{
  "time_shift_ms": 100,
  "encoder_norm": "layernorm_no_bias",
  "encoder_layer_scale_init": 0.1,
  "fusion": "cross_attention",
  "decoder_layers": 8,
  "decoder_mlp_ratio": 2.67,
  "decoder_qk_norm": false,
  "decoder_parallel_block": false,
  "optimizer": "muon"
}
Rows from block 3 of the audio encoder of a small audio captioner, named by matrix and row number. Rows with one number within an expert belong to one neuron, the router's apart. Each number is 500 + 50 x the weight over its row's rms, rounded and kept within 0 to 999. All counts start at 0. Numbers have three digits each.
Before each expert's rows are labels from the 100 clips, of 14848, where the router gives the expert most weight on average: "lies over" is the class under the peak. Only what is clearly more common there than usual is listed. The data: synthesised sound scenes: up to three everyday sounds over a background. In brackets: how many of the 100.
# router: router (encoder.blocks.3.mlp.router.weight, 64x256, trained with AdamW), inputs 172-255
# up: expert up (encoder.blocks.3.mlp.up, 64x128x256), inputs 172-255
# down: expert down (encoder.blocks.3.mlp.down, 64x256x128, transposed), outputs 172-255

# expert 60
lies over: phone ringing (29); siren (26)
router.60:455537442418445504537494477477452509433441553542505473534523520447577510474448412577495488535461452454436526398450504477562487489446470513462616544542558478530510485465542580574485543467457478470492487506592568593579491483540539469484578497484626542461
up.8:522523442521440528495479499549406426488479407515418447541520452507573558574458477509427458498516477513548490434550479488517396537439545502500400502507499549519583483591565436566543560497558403517581478476559457612542500437470599381555526455453564556457
down.8:521510529567497558539517515447528482543523422427450441505507543434562547498490480600397514515568493528499521526507528520542516535509538576528445471452517434428451484487495558494565531522530420410554503472458425526481445483468495499519500515494474456461
up.9:528491493467438418570502500397468519505481512471474594493497411543550532477504479488553553489455361471472504564579411577613433481529480561483525452520523493515464510470479537598471448569461485521529482496596516530534483469530546540530418510417397591457
down.9:562540530583487651478486475549566430433547468465510578519465494514539485568557415603518489488500473470484504478481513534475501523373541541568391416498397473333511484510551506461529503601479499540517542536511542541478596401477549475491519547518459560373
up.10:479562488557492539513561457403496539437482512569500492625464452534483490564517497478512498530489531504503474498582537588457505543549525504609494549514538498581452354483431450535412423447464572380426593483441459472419549542495627486508506546481506472477
down.10:437425514535455470432517562419437426508574612404618498489492519426548548580485467519541497499526532542548498513522498426501472561522446492453487492366472419466438495560470518479368466459555542521544458512450444538510482462417438571546506577549433490558
up.11:470466496567468562495618494431562452488472478575452483504548416514551493411560519549509523467415475504592590561548495490581510554493457566553425334506501508445485509460454408497470505500460497521488477478418548486525512476558550457555500504474529494421
down.11:555457486521510588554516489516661497572411444444592561498406412457519426440438505558517491498493505510533515514515516643525516471496508588562516565540508476468564421530498442487406504428466416513478548492534505438445576464533486495477452474363600487493

# expert 3
lies over: phone ringing (30)
router.3:455513426413504469488541423571486498513509529450529468410463470433529443480530396511443537560563508510441573504542527526429493523437529534501550520419482524529481490494519484560578567503533500536464583464522509587534554467496535501529541417474576442565
up.8:530445638527501596448456519624520467500528494513563494435435531533440408512507531395528466468505581517427519437461389495541376458535477520514469607516466566477498540473454543488569463403530595500530507507503478522457448519480478443445459567430519509537
down.8:487521461487510503494479500482447547429491562579485523480460501470537519466525606530477468499501503471452477479465491463461494521545451434560594435547398574616527583545496446539527586402541553460496560521499484588525446535513540553533549479615530444487
up.9:483568429505470486494492560564562475486526545518519491573510537513601422415431433510503501505536532560440519510517496467538492490433440496402455382472424400449532545546449475507497420490410539439518525557464545528504497445490453485539552517533538500504
down.9:445454566484480492442510495472460504489575522548576488532546404415477549510599386439476522551433508485487480528503484435515490521471456489479604448521473467509373376510541528583484548541548539509490611533468557420480456429512539459543503486399479495542
up.10:471487499467533515517536568562590583504516490497454574408461375432549552500572570420518513585523498541573537524531529554506489455431464539553524451491434507450457472539458402521484548532452528479499458507532491449512457538486432487497496417533461541466
down.10:478478550559480513558573479418446465401574572545479518461434503469426552485464398445478490592487478470525471533516503521493517521452429593475589536489547462462447467498463509539422466503511470399474546537480490593546584429423533532414472444511529470570
up.11:485538449501515465499586496582601508463510575465376612510512482482581474515491551548500595434460574573410616577600485520547424482460463509568412503568516527540465502494414468444451495477502589531507547562518433485576447490455504501566524500510467549504
down.11:534487481487539434453422513550506476498488481522651486536558418476552518557476490575505490457457444520488499508548490479503469586474429452564461505464489440390570408402465517486627538474484529479556458444505600519561464524544524464453539462565441394431

# expert 51
lies over: coin spinning (34)
router.51:530510554497474571449445493421519579482571496473471462411473476490533586470475469418391496436502494408483441535567415398504586500449487464495562466629516525453519531589445494531498581487569572474562489593580582561372457542458573565454446521545497570589
up.0:465530474427543429482573468489591528526562514450501510493507549509522414380461558505453505456482543505434509443485415508485513521511559509528487559464418528561479535505557532455487516458481424583433523502474564463351453447518464499501534352500492467435
down.0:445496578546431545460534595476470501466448544505497562473545624484470579514472444463506523590526490514499538507505494571498530490531454523477446483448501529504565614440508486507465514465473451463514383477464511520521444469553557484474493597458586541518
up.1:492429494542482508538429516451554547472490466614432526554495537456587435352575562559498504463497447427590461509585472447536490453580535479397478383489422534447501544509581540495495530447477462562473538537389560443562451555482509517524527471483529396458
down.1:439447439520529490542541493553569548577473481437428536430513520574473452442489480616550511577501535501501483528531509507489518451389536536480508509457421538532537449499583432542452475449500479431489475522468391628527470581446431401561544513496446412466
up.2:469552473515579454583418512552399397482503468544520502526414469575515475462543564435559481504508549570508505481532515567478544558500484549541573499422436534421500513508546530515465578496427458492524539483527499433444503497495588437397486437550521546418
down.2:539535465401478552580519426443538514456490494564398508522361404481583442513496573455534539410514496476484516490500477512499501538498417599525544524507391403498405570575427511482642449521562536548466545464520605552518505473427544431506423400567538522505
up.3:463463529542589483542568526463483403507493480610657495557529514560423544608540450500534538403433473434484527589522561464525501450589428452560586464534430491443623522450505525502509493494524416414503475436419563607576441522522468447425523415501520624439
down.3:544419519547682536495506468530543454507520445481515466511470463498537540431439616538433471503570491498516543488468502528495500426580530619532448433542504484457473458526532542522505482576510562506536481487480414534503467566457417399472627495432461590532

# expert 19
lies over: car horn (30)
router.19:449500536508507580409508502573424573550397495510526472524497532495529494574497449553448486424463522521418505534418462515484536480572408588368485541456560472492586531403555496583534535438431442618594536486520587585574547428490494416433503399486529558572
up.0:571615505457577492596517589517584477450628471497435490446440504469515477525405450464512580502577538399497459607543510607558464529516552439515490544455494543520454474553470523434453522553480527496450511492495594500551511518467553558450448520449533442551
down.0:450566533467501524386512418529452544483424509565460529583473476436492499499499535434395492533487575471520521481500482461536482495441502584535528495579369531511543482518576540450466566577474563420508508497497534601530455464537416551447473432581509541517
up.1:486559444515514426491438539517480486452482504586533552574570529445433474583558509545501451617435507517530549481463552531453445447491473552539402532498499500474518502573566572528489543558594534552526427527473525547577545521562486484552497447427525561515
down.1:438485546493419504500533504537407514591462423497531530482482433461588527484553482492543482480468504485547500481491492538530495509502466506471437495611463386421546492535634546553487467514559492398591445598417480563552537484501527476520486443484476388500
up.2:540558566514563443539512484544543487519569519499529535513448449650499508480525479547575542514427508434535408451415508423469418455529529424560508492492552416492526578539477461535474469484493541533448622416433521497528448469552424506487499516526520483386
down.2:556525581469554524591516416470491462483467451520589454476532538469657560523410453515462473495478482506491517508494475487503482557460502499519323538521412426481389464547525459573612449410500467395488536513546476477501529479552499500464604499502535524508
up.3:481530555434463556537495490482478549560474503469469512507512467481504492583429377439497495546442455572459521446474466441493548493543507540517518493498519448507525540474536434521418494507584555465601578472617530378431532562394523504517547493494512497509
down.3:482466515518567524530491522576472496456524569530526464498587460443481445513481432498435503549506526506474522500508477526508442473442549544460428529543549516485513546524559604468487488460471449479560549568551524552516584476491480533370575517421569521495

# expert 36
lies over: howling (28)
router.36:442520440533414517469486409538502542523498448459557521501446552509492526518466478481464538469438462451492551567496475440471593451444472452434432524507565464493544495490483462602579507459587563470483501494549469531527440383490496568388582571426500553448
up.8:549473550492534407530500538567543525518543441580495462510482475526523599489577560532397473521522463495500572521548578546467457431539502425544531510576501465515451416487503469500553473527538532480445487556630596466637495597566437562434515477497502547512
down.8:550571505538433518521487446543522416451503539539510470547587555489437456550522496464446532546465490522501469507519503454505524499462366513570526455551397506459413630468549474526509410454576479463433489572510553456484465462525552338518552540504510548480
up.9:519518484546421489576482478515455382558600524460502525399499567413502479540454425492474500587488505439421445461501489604466461518471589558430567539442512556558516503487477457533482599473503456528424545528554618470560447460379623534499562489469479645488
down.9:456534471523591472495463479599471496585475400474544584536465488485524353390459525544478516541577491499506515493461457508545462506526558456492423591469607562476434424544513496489429429320486457498632508528460601452534489510479393489534520539425471511461
up.10:552568561476512501517540408442472486550556571467501480495483438395476417477527556501499610451525479496562517508469501516429491598496529472459420536494597423472455496512558438498535495526493447486453573453433358492488438612541434532550506465464470428598
down.10:471424446485609510517492630542452600496563526491490543554496541442455519472427446460536429509497452502515537532493514491492493501447447567501530451521465434547530381508555494516527555488441454550572521464437540551438461423507413480544489565512403502491
up.11:531532593485554551431482485517510557481471521437441495393538604579444496431501493537474520468557465483467459589465560583516462502471572496481534462429487463450534533446499396523472486529491527554493484450510533509543493601516504544495525513480529544438
down.11:502506446519498450460504477514489511490496415606563495501489480537458461521508585406635450539509547491497504500493506408465519493579447458464542522589481458459536563505492486542481557530567529446492488513521536490517515445502545539416555543574491492468

# expert 41
lies over: fly buzzing (63)
router.41:420413479568492446447543448438490502519606522503458456488449532518495501505450498444480529464405421421516492537422492485500597497558447546535548534580533386499494569541559524502481517459555526508551531489434447490484521490431574587508500479547551507563
up.0:473492519486458542460509542564495503426463499471509520428570654526491509412511438528485395447563514505531576610555560506446554461461466530531523440560497481473509490526592471617456517486452445502526526471522548443490481443510468467440651489494539503533
down.0:602542492522484454518539542563496501441523591482563516609430544415507494539543442406476488523541559558529503502469471396489499486490466556514491527456504498479532477503473472511541560453401544358523548485375505430443550485544574486457541491592451483575
up.1:527461580466506564523537561532526423442507606575505529490456489487484417520458572633517588474565566496589607556560589472477471477507557405576544548481442507468521487511472483590494527437477460484514495519508543491583505442528560473436412470498478531492
down.1:546476457544441454454438509487473472545540443541494523495606530478531505537556529486499468562525511517513497499479486487448515468595438555574547525485519502417464523435376472587451504523559499536567445473477466435483501390438452358526433547557513543470
up.2:517469464508384579531513507440463512445395401475590526516455509512489501427470495572602453504562455479556486538547546503527492513436478512588494445513440414497554457643472547521443486523488412474425512483500545497508570505467539584413538553590557438545
down.2:527530534526495549532485508483462551496555521556595519511497502470573493436454520563562483485460561478525491539519491470467474492430500503581603571537375447481436519511430445580488475498397533527547426522561556501465439473564510542523503560493484512530
up.3:518543490514559532515517494607434426503505614521551512477448583518492551485527492449562527449504402480422540538465559501507442491469506524504458585510461524491523502578500523478495401461463443491548451476464482523605498474420544514480507490601503418533
down.3:602487547429402445467531434516514507557434524462410505499432564490456536512527441418438464541516485464487520527516523521497506451499514526550580466571573535492542502569487521588631534484519530490529475477425513537556589460519444526495533406503570469517

# expert 35
lies over: church bell (96)
router.35:520501447504506492483529507457511446512571464499385446435474509517489461505498496454514496495560544508569435492468415443439399502440570504423413526527519461490440573496466492537581494513542558549557516534481501539552506447529490503502506525527508577567
up.0:507407467463537560606502498577480435530615526477491511498550407496403477475493457490412467528487621428531516468503462562491427462493535601490566518526520533419434583498441537523465443524608546575557507427462502610478499533530558494526394588534517420492
down.0:481406570549551446497474449421502498432480443522481486538485475638583553556530470443580529460496541484486506512525493408513509533501498470532534567537324501490460426409437465584512564399519466503434501545562514417491532632450501582533587509577447522535
up.1:476552410430552560614497495462501485478538516403531561511576481483526534491563649584459442446473581497505446495498471529463512534422596578475521498490514495480401564557500488531524461519435471500529534456432558475334499538502537520520509388503499606467
down.1:389505584504498534535527514502497458558564426420513520514474588392428439551407473460526504493511487455519491518496497514473493500369444484580571581416563535465502410553456521475582582449473519465566443541433499511515473522486433454537554586485513521633
up.2:543598486546512517447519569392506495430534523579449505555434498390530464537515431551470483546507464637518499491544522526548509509510556489589495400503492556459469508577576433435443443516470520558465567483430505510440484453559461436448503559435529565436
down.2:573479553569468521549497391433452584475445519486571514545491416458550570628483529518457535456423531502526526494509496528458487465460513544583538562420540525583561475514519536557422427414485554504459514504459429514473497516506509517528589545616578510519
up.3:526434509552500492501515544574475582505469556539573535509389534557452482518516489580590592550509502549515451517464432496535473472489439595444398497460489402429523553454468492372553440482523386552548448557436529548518600516589510560478513673410510532500
down.3:569530437525484531530495536472466586518540389566507535517593500498527561526454502467487484487540435479447491469468482526562533512472402546579421466495454480455536566556498458435523450712437380569476605507503617485595421446518408574480418444567458484527

# expert 5
lies over: car horn (39); crying baby (31)
router.5:553536462518478499379473448452498545506518394505555444535492519478522589445467426419460547571502458463474472491482442421446631536553494558542536539507562505522440440467491505522574534489537515395561568563586548528458438514530604544487479411463463618550
up.0:411494463526477419532483538403506434530472517508474484500551581451456579522591533484370453580552578573578522553449606459518530488501479500486486498552527458487523443504491574556461478354557520448567496517521575546459616480499391536467413432514572581501
down.0:444485514541484438528503519532540515467358544415433534511516531534581491529536560518487417468493499505515496517470502518565510533585480552447414477484443514486520509469550565433543441470456481519455445516495519529535483527563541539410600484486490455495
up.1:508508486513594508492520550465571535455540488482571520453549472539576469503433482523440493572472438537506550479568477501484524553531407511465480438456506606502516392414538501450467527551516604453509517542465567531473572478525445537593502580416554641469
down.1:508456563498494560524513500456497486560501431587571514532480422502461545494468505382511491471481506465525504517518495384479498484523464575499421464491496423486415613516515518457583563432561441485477465495564530570428477427559550459461511526528445569427
up.2:451463566478588512508505482541504532437529617455352495568512639443531351533589553446490476524550506458574474504475509483491487447442559470447440532542418465405428563486487623450525545550532506511517465451578444450518557543475407432374458458618552478482
down.2:415491564571508424558544554471466548485421563507484469524500445476519465534565551555453534415486506502539518500482522543464457455462458470506472454580535433505490587525457508524525472593422561492498518394469516461471517509466408516548422496504568548566
up.3:413612562408606438491509466519476424539511440574448514536497511515487496519462498492476559446535575517520548493477448459488498472443569453471503493598501540651501610527453498537478494448599598488408457478526497524507458490479541513505535520440499611395
down.3:407512419432533584501493509563475417459582567536550496437458465479565492477515440513494512515494485559526509526456506539530465484499566510515452487545457571552424471428565496496492477540505570534499502473493489551485517501460399488445479497490549458499

# expert 61
lies over: melody (70)
router.61:453394399466471535548496564562513526411511511494495446485447548442506482467496438517442374545550634513539434458474418412437331405458489515498489435572467528447417500485511532598514519480478505547456478474502432497534519488573516565463428451561526524524
up.8:565423554606504489420568526456546532537453522541494547396385566459541455552450484455592538560540400560499551456493508457483500437522428594454450425561408513449518546415517474534484491440472394534450457415512550508610510503458476489427551561608579548463
down.8:539466547341534518555513505407407461461456548505476449525443377518481532500472480559501524529501521512521534528481460417510486537538541550496525510469560449506557502544534470529524555594424521526511499519577523549497459472562510547556500587535560443431
up.9:462420479506471542545444511495457456484455435529424595545540449419368580577484491591440488485452533482500533503512504493588481516550581575526510516433449515490478554506488540437445511493393449538484520478397392596422510543543485385530478476556475552600
down.9:500485554470652463513533492544410615556424624590425543503561511454528494539458494519443485544512495514498490497457510569488520511536447530487486584438619464505461600592502494465519427474583448533535570533427544596559513496484482531499541489533456510577
up.10:487486496498440502514470536507520554504513537488447507452505564481571402415506442503377505470480470551458578568569499536520461489554471506431492516422517468462424487509538528537506511587495457539474485449539520582440437474406480466442511498584555358509
down.10:545501470492427433578510473469521475482536487499631512463577545529408443408510498520544522469512542521507474552456467452453503496434423538495444492526511464528586507525558510546452524463601375479542583515449514443477460535519473642479489499582522532506
up.11:541509433488497508572450567477599366505551502520438470631597488579509481460613567459475573519521453522542484526540479481450451546486441442535465415507413560537500505505489407518475510536462458539514458507498545433602478460423509530480523493641534459561
down.11:450408543556512447453486414448492480493573481563457496492535553464581599398605481485522540494462506488503496500502489444502511546486511413447557549527536540498445423508495481413479522406594387578521467521483552476578520379470513478590476614521466503491

# expert 0
lies over: crying baby (57)
router.0:408441504565482457527500446598518461464432576486397508417409483409449526456507518468428446480519473473504481491464518487474543446471584444462490521519556597484441544558569509470564575483442525528471513494606445567525571500523376551473545440552519545537
up.8:516548491414535590541490513563502554555490506597535438459432543514379550547452536534488474483615540589459553562541514574600486436503471605483493550511414520554492512556444540552512471426461451456475505467515446460493484502458511450407544557459447453584
down.8:549477451441451624471444556468505505547544463588394535551531572465554410424505495461409427451471521478509539519503509477436535458540470475457527440507467542576470450495474487459512388522485467551487526420528495494563603418457458523482491528450439498561
up.9:561458568560433581419495444545474529504453452460393481538476499430491546511478484539387453462564602563473570444474511513439403526436510406459438576372523557596482529510386390526433506443516430507485435546578449534453528487565464464436490518537523520535
down.9:448521545496447544473513577499440504540585511530441490434496498405667464459501521495448478589538532548512485544495536411516482501536469420556411534421520464561404485506522482469458452692448540557541517523456500551404645485452499540544492527602502430531
up.10:487496531564527580538577491463494614512568433507497574457471478520443500525504425485456499539541482441500473392516446483487591584496485555579487466475474571559478531538485531513509607520533577505506542549500517497417446390463543581493377534450497459529
down.10:464480548534480515472479523459438464573552378526537440546466520502476503423482519431488458449476469469450493491519515495474512464444498500427448471566540580502555471479570391466520435508592496477387480532555543534582539560563526521491463582530556514600
up.11:521536611535523488473471555462451408545521509451454433541400562553552486491486421469481548551527476543512497484495489488522432531535556518513554466441365522485545502519479477466560447487534537554521540474408524447483418441423555438538568393488505549469
down.11:482504504371416621514518546486554417544446452534503453449552563505610503401507504460536486519526535478479525470502529478485455512375484545429478526512606463383456493441510531457555520492399460455516394557516545521508625535498516425527551537604472501455

# expert 47
lies over: crying baby (43); phone ringing (28)
router.47:519433468547470530574473462520504525520539461486426519516522448492502450593513479478445485499492497474490526508541487395578521477543508493480501597590485592432582537514492479620559534484559513526605528491513557532535499498437459545509546493475503537498
up.0:562525442488488506525470470514517550497560533485495506448557573650400601547463512465495525476529542529378464492428468517487426478489495468440473515496508495412402463594453636475492464577497425483543455557548501516544438590504442520478536518533613525523
down.0:520498504620469486594516509569510572566413460470426504561434478524587470523493466442505604489482543484504492506518513455441447537476534516460447520567580539514488355552427471566407445401613534505538556476515462530480520572408565466487587519463607460563
up.1:535465452501500514531454515511495477550503537483630490359488434541617406417468528537501447579575453433571499466521448539433521430497505562607473431411450423526430500548498533483552581532567583493512493451544465517552515453501498442486458523464483493524
down.1:532469501612472535406526557424488515464513419486555456474654465619617495482472615518470547517544491484494504502495497438438497459536539507539523560464452511477525456486523478495501512549473492492485489465422547455586504640468535505542449514500516556561
up.2:505454418468527521495446534540426525522554490487595461453397514472501482520397408516471484572572524526529542525530545511567471490463426520483445502507495470344492513555632506486578529526502505540623597548527402514463476505451407479549474480524403518461
down.2:512476542573548567409537505591406505392460421498606453457536487505391433561466439496462505588546535547509467457555505519536481543560537532506431567509503572463517523485465462495462468391524516507426447477513499611485462547424389451494432548430505460566
up.3:560535571484522417457468430536488544401524539518475560427500457488509523502504501547487488584457532472444498472546402542389546466583564560555485396479510555452484511516424507429556547566497511460468503536548478434499521599562539450559511510495547531501
down.3:415502416496588475467475489489512503533512572596533453472535436480619539614542501523497493467547536451465485498480488494472494504446485541447558500403573493442435615430436559466443597407445568472551549515582512438531463482550488596577570464401536466444

# expert 14
lies over: doorbell (39)
router.14:420419453522503532518529443511535436507454466523554545451443467528520482531503479398467532470450468418477444456542403478442530527565437461502517494588495447488531548546525563594546451514530518518502558482546460470402435527509590548546487589547449544549
up.8:506588453488496458551448485499448483518512518452498545585518513463509509477552522514591518459471463497531480527486578443496429466473534441487470507552476523590456448540543452574497520447600536510491514503500381438471487482563546501540490500500432415604
down.8:480463513501581546469478538553573533509337395518557561543437535538570491538525513524484520531485475489462487469523514555557454489431431464553491527468532532485502457474467518605485554527570470528474470523500481470518337462418503493541479567390402517473
up.9:508443534405404401553523476481507437564504441461505432553465560499555480519473462573551563499461456525426412481436390532460505499415508547538529490511554555508458524497533394553528465576481485564470468450445385559429497495529552436436476478419538458496
down.9:468477490431553483528521480468514510545560491526519487527472442489444477394518529435573574458567516465467489488475508369531505476438520456511474578425466492561477559550484507412513528481554599575427483487558453548487557488439480426600484556446469558560
up.10:529562550464527378499495443559586373502486539500430480445504489565470527570465544529467455572518546400598471506598485502544530532573496492499584459488477498470511597560572571458552530469472466402566497506546520459427462518530554511474528508503486448533
down.10:486429510407526488458505499429405459546485511568553489538529484443481453394529529541475434547476475474471501513526471436466542505522526610514403445517448471480564388523421420511462579580380417505533449567524485411466479375489571566590409487432474502476
up.11:504465466483472475480451459588502529453525568464502471551514517478439567542499411471466513552536532499505497451442486505518520503507493406406461594441501552510526538444471523466475483513495477487457450487482494518502574542507416516458456517409472427490
down.11:440588468394504652488480446482477503523537429476492570580487478505548456514538509498461508524528468488502514464483492550504494547545526512529555508553399447455526519460494519531546501463502460461606468497533570609441474430443642453569634415435533470505

# expert 16
lies over: meowing (50)
router.16:504502449446488574476521479509441475501526490490535418419486476520565376526501532499509474485472478469453447558483514431544486565462447442489507643540557427539477448481498587559523534479555545506465543538510543550545514577542457530486459579498537448520
up.0:501497513535431414470526544548501470483444507453561509447569466468459437406596434556455508502436430470439491493520579423513434494422470485521461514526430497469509520488581518496486521551484492534473526528433507510617574470498566520625531468453519500569
down.0:462540481500480530571557355463465439502505571536493503513522533476497435440455444502520465504469555493502506533472497392461488469504526464430552504496469550515494537502495420586474496571426317550491592439476519550527472493568550582465491523612489473481
up.1:532514470461532571445542478560415615490490548522458564533369430399501544519477503489450470503490586516452515473384548502443511511450518505463558418421495439534532483445447511463468490447409510479410541423445480560461498492478537526454431539459398452538
down.1:532493547498509473540461477455583448501457313513524407547495547525484519603489521528455534484482518503514509464502504495497519562505478419504447474633383540508474594593577582510618422451563545527446390506495518558507569477384509563542433508414492504489
up.2:508614471523566513522531512488440471415509457498469528510559407496561478452562608539608498452464449518510506518486454549465487522568515463553513526453497482436520510485435464388469508472581455488535504539516535563527420542520569409436438481491574481483
down.2:476520538467495563464453452604431430561545450584533464504504403555490541606486484547476423470521481502495513494506494491514547484528526549525473488462507572455498431450396540554594434454577548470512582500568480513485448498596423508494571470474358572525
up.3:484545515464515501604527550396477474486413587467585500540503486475430487466507464587469501483497530500530532430499482465542461548604572487502521527476389507528637486549523416500569444424448532603488459469439536530491501390436537452559401489392494424518
down.3:568450489540577440459491493568390450519394571665481506506524501516520523486425479622440572571440469466481516510501489580487515542489532544533546538497457531593421447486475563433530428616453494518439567492477468487541499485547590446504525494428548479574

# expert 20
lies over: frog croaking (25)
router.20:459500372503588462460540407441441578490520496499533458478556507477520527475388485526481485459464492566475449556381507527471542501458538549396590585489586438480514543507509507521529399534665445564521532442538393648559554533546543420481512484594567506549
up.8:502565470388406519511480473449477479503438488511497454576567424519498517435471506539513460526504481444483557491521533597514429496534575634578573519489415566558500405514520494506460427582503491436498484486458537460511542424482514522423494511604478515567
down.8:419541547509490422512533427559565511506501515454471536454461407453520447439576504545410422434526483506545499522482498513511506422519484434486543569503537552524451406427531441434499470413422448497489442533470490520538471433472483492485505447503586481604
up.9:522431558493510526537377524427466465513532525463437629522600428466496455551600519557524540464424505498580541549514491438488500493573578419557522466548489398515451572518525508488492607560550547443539481472402503493483521609541493426472421515532457441508
down.9:529513466582522455511537468435434580541468576576542497380555576559539438530537481455588491528501500466490512505522523549465468486490514408494616506498437505496499553464394520550548475437567453448526562409420426589496595535479462548523515461480512508578
up.10:606563493409413548446490451522454597471504615494487328470508519467494483564601469545512542502560516517467492467512503548418545460498561464575590459596461557507467411467415540510411545563472481440461576416528540442479452500437503604578566460413492519388
down.10:568488490497583458570524522438522511529443570613418528569500458546518542494479494506366443512464539472481525511524469488452494512486431515518578483605457549456440528473465460484481460470522451547542616484564605443484565556501518446497545466504531597589
up.11:618429512531523427532397563530594553468512527542571419530639429467511578587489473503447480511488600554551591526447463595502552508489501514541439391468490620528567585419505434518441439536495503449491435480556503521591492534420496534490456478423472501494
down.11:441540527501452519498477534555515532518520563483515501427571415425529510430504530581557533508481490529473536519482492474548494503499445393518486575422446526553538538407525540470434466513560507448461582492565492564457455509429509478412526450650474560421

# expert 55
lies over: howling (30)
router.55:553441471511556445515433478457500430455448557476472528529453504490445464555502503477519522516459419464593475455483498469420411487453520444469412469541449466506559557576568569495553489459514442456562480532487484533541445443573495441541499495527457425547
up.0:493464493529451520558496542492484505491520441571590473526557556537376600551484510533509522526531388490543515561518533548505503528474464560501489518520500476568616475512443484530595554523505479490468398424524472539486564475503512477403511444475500526563
down.0:533578449556468435547455381525464575484499501439489428497449455457511530493466416462384525571525496532494481476552506473469499521442574471526491407564436481513498552524474422478518489475513533540494567490449500597506509479491490547539364452408479590495
up.1:486484525570476469418490548574542462480526355636421481543404508556492557445458547516528404546456531483509351501506428592455532459529507432534488596473441491566510402496469521543440506476516479457522509515504512459469493446570482586590589545613509428501
down.1:464483478546405501429464614473515598480503470519556473430543453611657446434456562447533485489534490547537525489487495421496503498436544449478532548601524546442478572560521473408464603490453409493517509520512455519581527548516491573451455566516392523500
up.2:484533475439522418447485463526563484515480463512479605492524471488449471528513430484477596418440555434449518500516468553497434461662508625526491471501495533449584519454502465500576567442476538489490520486554467472490462523523509529537444439564422401549
down.2:452549500557523411445496603527471475510613403457493572493533448463597465474474454476550498486541482496524464494516494493459523498619466455576521429534506536513576510512450543524556554423594591442526527514499515543534507518488533482514488517584479479483
up.3:516439555515500461553447532512552506498515544409472539521581522422460493405457473472392479536538510491509431523533482489479484534523564450562463545479609527529568502528443430495426496513441474485421538412554534452480526556539554475465480576517435494527
down.3:468534435484519579448544416396541446479443510470459439523544436456611557553488511464429450530555497490472496503462490496433505541504502523510460441474568466541497508542613518500390455517598495422510597474458504471542520494506570504404563530538519502505

# expert 21
lies over: siren (57)
router.21:433381469496444508484523527501512433444406529399434417534535439455482478482468515417488490452455415379513506384469511398449501480478488473536449572507555556514604440444559496541538460526460530530467471553484484527528521501521464508477548492552556529544
up.8:581492519440398495473488484459517471519551506459432590621454547448383542408503538573405485442554535558544495542509547485545453509454495525355468400466546447546528432529512451465458464529521414517516538486471420478464495437485476465510552484414593468557
down.8:492451531472513539488602574542463488460512534492490493482628426509560396414464427427540627566473446492475501479469490554566501593447326538462457491547525489499440513428515448511596513588580488553489393515552630604538482614453505507553440483500498509532
up.9:450498387484529545473475583506387459526495473526547472493624529472448537482559523580532483495490555410480502436457436526557481573545472563516508478532517574553617498415623575491455424522446604522481498510478522587432437452501566447480458421426497402539
down.9:470612541543512387551504482502543478434474463507529487485480552441516431532507520521494444501529513511492510510488521506489489413575447519486556398444407456507538521532464539500558469472417506502445564492442525435553398565516497486488527589561583438429
up.10:514512505492381411533478473512491547446453597480515495530535494545475465536522534439481525534578473542444505463412472461522538479474551550609543495443437553512509523513449547543466438602447562486558490530513535641546535582589496372487477430503490481531
down.10:432515557444530454516507531540513479483532513457531460450575540507512368481492566499523571531546544482500501498514508570474516472483474496516468561556544449509435412525552537584465458563550476563453566497553457574561462567569404544416612515463493565530
up.11:550545516504498506534437489503560509443447471443397484512486477474532403454543527472575580481508566465493468476447424595567536540474451510531486470425524527457485458483477495322504464512545480528513445521461441528446512612573436638497534576510457493465
down.11:552481417494466553494518474467542454502378498510501447417467505555415521483584484602519537352491454484498497476502477431428477527489594527534413426629592482586469447498492558506493485447440668559523502382391513516596445523431473592568511437571487428511